A small multi-label audio tagger, trained from scratch.
Training: ademamix at rate 0.00075, 11400 steps.
Data: trained on tunes sung on syllables by a formant synthesiser, 39062 training examples.
Rows from block 7 of a small multi-label audio tagger, named by matrix and row number. Rows with one number within an expert belong to one neuron, the router's apart. Each number is 500 + 25 x the weight over its row's rms, rounded and kept within 0 to 999. All counts start at 0. Numbers have three digits each.
Before each expert's rows are labels from the 100 clips, of 14848, where the router gives the expert most weight on average: "top examples" is what is common among them. Only what is clearly more common there than usual is listed. The data: tunes sung on syllables by a formant synthesiser.
# router: slot weights (model.blocks.7.mlp.router.weight, 8x192), inputs 96-191
# up: expert up (model.blocks.7.mlp.up, 8x192x192), inputs 96-191
# down: expert down (model.blocks.7.mlp.down, 8x192x192, transposed), outputs 96-191

# expert 7
top examples: clipping; white noise; pink noise
router.7:474516536518514502484480518501537527497534516489477505508423487511414500518476491508499502484510516503491508491465507514467552503511526525485491469501499501497487495481507496495513498493488477502498487510474478475502477500469491497481492543503510521504502506522494515511465499571516492497
up.1:499452490430487502450504485481494467490481484478481515498501500533495535473486487483497505490531475504528516492516499483507510496450502529495461517506524498490519473495522506486544486511490503499460481509527503502483481495482508504481511506509521437521516505508497495506499491522492429496
down.1:451546492516523514496488523470479472494485555500488517532476506495518502502469507498506525505501539545498530487539505515479523501526489466499501527477509457521497467501466522468555547528476464474484549461487468507506508550550519491511471498502482508493483479500466505511491494501482526501
up.2:494571430508494454529507494501494520478493514515510497503483505522510466493514493463440516495503504495465509506490496518513486514465476492473457517498530516485492493473496491523493505509532436521508478495528517491498515477495518491486495539526513531488518493511524487511541520537520453487
down.2:491517493523485511548480525504536527532443507470471487555487491489479490513490502505486472521474510557499490503546501513508481493516527502549498507488520483494517510462516503491473494530513563485488527521464468490512459479513517488481499496458497467527498526488483473508565521460503521537
up.3:504489499591512511502481462492474496507474494471495491498534484493393511502525477500508464508527508513511493504472508501524575506588493510499490466517503487485500501556511448509502497513493537486520503503499501496540497492536558481508497481505505402509487506518500502498540447451514527506
down.3:499457503519561512506512550544471487478511555490503538502533539501519471526447486491526495515535505520518505469523497499481510480501514479528465480481523520548490476492465445505509522496471509479489502462468479521496558496495481473460485493461522511469495531496502499548516496520463528485
up.4:497467434472491478494522507499514519505535505476437498501486559508564500498491497477499561500498494509544454503517494511443511496435496488513501502454507479516493511553522530512489514514524521517488538523512509517458472501488492501497504505498479477518495500494484481496465530534510492483
down.4:505488477464483455485508562478472481497502483546482512491465499524473486459519502505491490442522462476504483493476524512498506519496498449505505558482522485517497526510491442502527503496504519525493533476528495500516498497497487505509499473539471519461483517497478518504489487515506544526
up.5:518511497485485491463504465517468460486563477458478500486545549485426463503501540454480415491479525503478492474475499498543511493457520481510510505477518463483512477511518481477529498525497547467509513496544487474508535500487509511511519485472498489515509491478523513503511483518504480459
down.5:493495457562503513494508491489486477466494468503505514485492510492472554491530478496512547509538506521529521469538526449508498499554490468496491520493536530499481475524478474466515494491459441472511479492535527500539512533524461463492487516486589497525514495491470500493501493486540474506
up.6:487457449533478501462521499494513503497437495449511500479480548504450525514484453459514540506519481508642479502534500489484464500466501503505465533489510503487506500528516515500517498449515523487486497505520509500497469516493505494486512521522495486499524512538498495500507545592489443498
down.6:454504471508501475508514532475506471459494536462487494513447520502506511487451508502516513487512539515506477473535498477484477496476525455491502538473521480521527460527485501482512519494443487492497543448524500503522543539538511508509479489475499536474501527492471493463494490505504528515
up.7:462464432512511515479491489491485462507511523505522498488531541496485503498486473513534527500475491500486440512527503505486525498480520463514513501527520458509499485517523482524495505506514516453507499496509506508505433485509509512490516533483479431486515507491500503485531554516528441523
down.7:549495492497502499492502512522478494487451560496509476484489489475527510464526517474491530483498515542493497496486468512476466501491534494487532464518523506466531513496538473456532501474499443465467529508514494519547498498526523524474483506488496546492491508503473504478484445462498478486

# expert 4
top examples: deep voice; pink noise; clipping
router.4:532456498479497488521469517504492514511537495554446487495484481504516491523478521460495502517472526489588495524499479521490527500520509495495491519548525468484488510474509429487532504482490523490505536490473482508528540508509526489502493455485478515482507524555499486496534476562504547493
up.1:496468507520515499504480567494458515503543503542624528467541519544476448494497514483528522504508491501470505518517505473480530504447514515517494513461512502493532507527475503508497506517491478522493502503511494487487530501508503500527489457487507496503492514507469514506484485460505491480
down.1:524480509485519520492472460510478500528492523533526511481515488527492497522519494500524527458443508430489521518490510562512507489520494527466487476477491488493487513534526501530489482534471442513487481493500514494497505488489487440544484489487518546522508475493507534521508504491514519467
up.2:493514497507505497510485500501490463487566502484433482505487504496473533475528502522477501502493498507451496496477525533506509497478516494493434500459541510507512489501502479517466505531482513500512505506534508475524517501526511439490504541443514473505493512477497490505491482578506531495
down.2:486482514491486500496527499512503557502508493486492477487473482551490516465506508492515496473496482484499455515478529504524487478520493460521483517510513470488513519508577487507484499497499426467488498495539477487477475470508481460504526499502492564542486489480497489525440465503503503455
up.3:497570500495507510513504517500529509505522511548494515540502494482583487509505476509496474497508493490513519509491506500486519511480507493490554497518518513516442500529500567499462501527495448509492494498512498489498503503498524519498498534528486474493504508511499491504496513461487483524
down.3:504520472548496500493506498458496520542532493488488501504488503477496476525461513501538517450519445512518475468514504513493494520501483465497516508487522511493504450470491533482487495498515543523523505500469495515455453500512509511494497517492530487483506475528515510479492535503542506515
up.4:496531484523486512520538504504496489505488482508443467503530466522445515501500494514461523498501507485527502493460506472468506496479497508493536530487408491471473510451510481489494500486517482501503490500470485492473505484524506547506487464533517532494487484498497473492478485575536541481
down.4:494474529502491484480503521482520512526523487519531493484523511490485483518464465477524495512521516545504497489478486567559499503486510516489500541520467445464486496506508561485513458473517520514478499499498496523472483448504482483481505540539464478526504421513512499520467499529531512478
up.5:492475473491506509518499534502501514514527523460437509523459478493616471509505534473514478509489532518506494509550507487486555501554497486502442488525537522523495501507518457510536501509514556498533493500482509479498520493520483490498500555497489461490503522499491490497499492523499555530
down.5:482493473523491496499522498448512489485481478531517513483504464475480505473533477519479568499480492457498531476499469488492512509485477453495516522487516509489549471498503468496483519506478534528531499525481545513519506496479504452520451499465505462556468483519518480428526484494515516503
up.6:505486513475528496470505534506506477511537498484582481488497523524429487456516478445512542513476496508482499526465495511496519506510510516494460499480526500508514505541512523511494519489491487527500510526522487513472518508459469496507487517463519497525474506489490515501511484542470548533
down.6:504498508515477525509500484458495527544480557487483482513513498491510525525524503523500506555459451504554509515534487479492498503532479497462475509491490491472482496520507490472549499511532461474495514437526479523559505503515489491492487496493480507548512494514482482484500497479536492503
up.7:498469504492491517528444459501485502518497520489457500515521536485566539492506504490499573499470507484518498521572499527562522508577492525485449519506464485516477490478482448496536502518487512511481500483481496502498483492466491500490498510519464514499509505461488491489536501485495526517
down.7:432482522523536514503483524482529456496500516469486509490507466505506514490557525544518492525473533494467478492484504475500512473482487501541460494473495522497479469470510492525523531482504496528518544494502496501510489522524534469527487487473476524537516524491479461489498536522490493507

# expert 5
top examples: vowel: /o/
router.5:484528456488503500484544450525468498484505496501493507477471534517522517512507485533454474488524503518587524515474547497480480506514492517479432492492521547507517481481518515525524497545489457527498501499503493470491471484506534503489513550516473531512488531509498489524529496481491442463
up.1:484497476500460485514519525504525503490498492496518510516515471482476512516510516486493536488489487491473441512533495486528517486452502489515504525503497459474485504520491488475472525484567521470484502450490546532486474502509497470489485514487509468490536480444487446516490506510514526536
down.1:511493489576483492502504546518513551485511494493500498530484490531480469496505524544519500485501473492486491531476527452491484501499512507512488512517512510524478552508536560500474500507524462475512469457529519463538528488518467537474488511477507502497515455544454498502517469495490509513
up.2:502537524468489516504440533490502457504556490490486497504510465492494507496496518518526499500494515468469489501477493502514413483494508476489496477477421492496509471489478540486479500471491532474518457518511511544491474502496484458485498504469514481511513480499488518508481467485481538522
down.2:488489501562531507467489542508508475517566477490469486491489494515528506501496529512521499508502453453465495538490469558513493489495482525504468499486496502491451506489500506500542545530460503529486518460468469495521497475523507488506520521471500521526466470467487510492502499517476518508
up.4:506523554480520513482494509485514491500606502478416497507546504489536473466490506528515508481485518499457509506448490517504438504522513504505457552486434489501509497476497496500462498490506501512503464506529502507494521502492462493493505469550501541501500486506496505493537511485505585517
down.4:489496495490528507470490503472514494519498460514504485504470487524482525514506488557503522497460554487530528534531459517537510486482487496531535492494500557492533528493511484514504494458453617556509480514486501501510489528483487471505493505488495521507486502468487542506506503499501484510
up.5:503496500474434505488484513499514504500511483489526505530509472483458501497498504431537535507510495498513493498543502502479551486466479496507498479476520478444518492478505490410524511493500563489489509495510485564500435500496502508498474522418504465478492499497483495500531467493530547469
down.5:506479503517507464479470485467470438479508505538498479504502518498512515523491515487572492512496480499525482493514479484509489424511487524502549537478505512452524462501506501491486511475531501498493421458494531490510514486531529553486530525500517518475484478486469487520492459462526525523
up.6:494526509456487514504501530489500499498493513498524505513543523496557482486503523513494520497506500493375476533529498492489613488399517521500586490502513483510517504465491460504483502532493531512526483494475503513498471491511477499484502518478501499498505485493501501500507468492492604498
down.6:535498515514486475476464494468532512555536463523513523516511486515499526472521499503537506479455464466510472493507504554496513520509469539500517515501543489509532516428467496497521459502521577497490470495510513487512492464495490479497530517445482456519470487508509513519473495516534497528
up.8:511518527464501511464515475496503524508503510510442505522558521486607512492507519527521485510476508488462513538499501500508550503513517499491511516501506488521503493451488533500466495530495443491517486500480499511498487507518517492500507536561499532522491485518507497502522480438485534502
down.8:502505525452509502488470535485506497492530502512522474540490515505481507452495474477509550491489483528490504476498533548505497507524527530482526533496522545499491450484476506490480517505525511534504512495485469540489509468500500499557486444475480499462464475492501472463470552489526500523
up.9:489518448526465531498513556496528511516507494471460501520565496453485488508502507496503521517498507489387476520559501503495599494405502513509488482497517459493503502534485548486464498492487529435522513511495503510460491505490469459493500451479513481498505491511511507499496495460474531509
down.9:489487502464487476489467514422500494523523492524506476498525515483493506508500506465544506487525453508508455471511501513491494481484498524499505483477547468507481471495479493500466497489536560503543465502526520494510536480532533523478541539476481484476510473482469511503499524506483505525

# expert 3
top examples: quiet level; vowel: /i/; high voice; mains hum
router.3:506514474500499478490491537497493498499520510548564510470513480499491535527498471536470462463493530462430523515532504487497528492502480510518494505513496511492496505511456505492510490556466482504496489500518546482480508507518488484493494516464479441470503521469495509497462459426483508441
up.1:499512498515514487553483483496490509505509500498535486494484542474534456517498503486518483479484499486490503510470504542485498505513502501510497498470514484511459481517487464492533501524491531497466493487485487491522508508549499512503504508443530477477488498506492500495479475516508601516
down.1:514524522481537494489544472519499509435481516543472453540503513509487513535497521460478488559478449508462524490493519505519514507515497506522500512504513490511455486499473478475513493513457469516500590500454526489472493477499498521502479440472528518503536471557496484462530502462499466512
up.2:486482530483446509429483494500518483500484473479514526471511517473466523571497465484489486518528510486465468510493510498534487499529463455499525484447530499494491500547491493482533493466483497557511496494528510483485525507491499487489478519504488445471499524515503509497444497479502459485
down.2:514507502493497533501472531469498573491491484519477513482521462508501527475530502506468497500455567469486485548504487514516496484531491420502475479454523456523509516483466473484525520506499498525516501514518511511529502492512506470485504496462502533509515500508519489493536489495462543467
up.3:518505477506512503540519492498495490501504507536391520516506487491470490466510480501517504518502490506577509513460497505500511500498553514489523522462517480506462493506508482497498505525507500512494529494543484500514528499508493483503504562497510595508494500524490495503544510436498616517
down.3:496494502487466504504497476490505468489490519499510536561478458500493494471466492523487541464501436515481493486503535471457534514503495524531492462497527515503514491487511507493491492508568507501481488497529495509527438482489507558512506466501485486493481480489455503486458516507450518532
up.4:486519510498505493483500447490485491500434489513371492489483515512460461478505529441538507494504472530577456477450483519473493509463509524469529516494503491505531493520532483508506494517520488490484503504519474515527484502516489464504503493458519511527485519520513509503556532485503500517
down.4:480524500427480481498512498523509507575561512528485509466492504503520479477500471524493552494486500475519489479465494481485509506513486480496496499484530492532522528535503477523469498454488473513496505497525475491493499483493498479524487472454502514543503485471521536513501501489480514482
up.5:498449537545510491466468515481504496495449500533518531453518490512486552497513483483527483498497507490461485517551487495508551509512464492504457501446504498485479506550510499497465480473485543515498518495532509518536540505507486490499485455505451411497497514463497509493488488476500478496
down.5:522507455467503508492477494506507557478465544539488495502520466523529501485511536510477487528498524479503495518507513510488487521494497430485474499520501497533539535465508461515478471502502483521503515531549484511492489488504507497459535526525461516487502508516463543497523532491529502460
up.6:513505510501503509514493479503475507500571503487451519541494483493405490472512455531510505512509507510561530492490503498518472497512539535486454506462576503483510495498509487514507501491503535495488516514489476488530473510526474525487499491510461472512485503502494499496521498490523477475
down.6:512532492508501475496516507489493530503579457508512487487508517519498500528482500509498513471531485471505514496508456501529544498507491460470521548480488505455503536497530500526497481534482520547525505519497520477484486514435457469500517549498520541494500477496499511499460489480546496478
up.7:499498520591483508556502509503508504507511516530517498511556507502491492503496498489513474503498504489477526510496522469529448504466512500481546525533531477503536508485506480507467494491498494485516478497474499489497479501435549477491498511512500560508504495494519509487506552430528481505
down.7:476474501499469516484471509490498505465495510502511516507484482483512537454523547538475493493467505475489526538530542488482489517525466517517503493476513546492489481503479504460524487530536521522505523487512501495482474475530509445539492466496522522469474538500517496501530525496497481498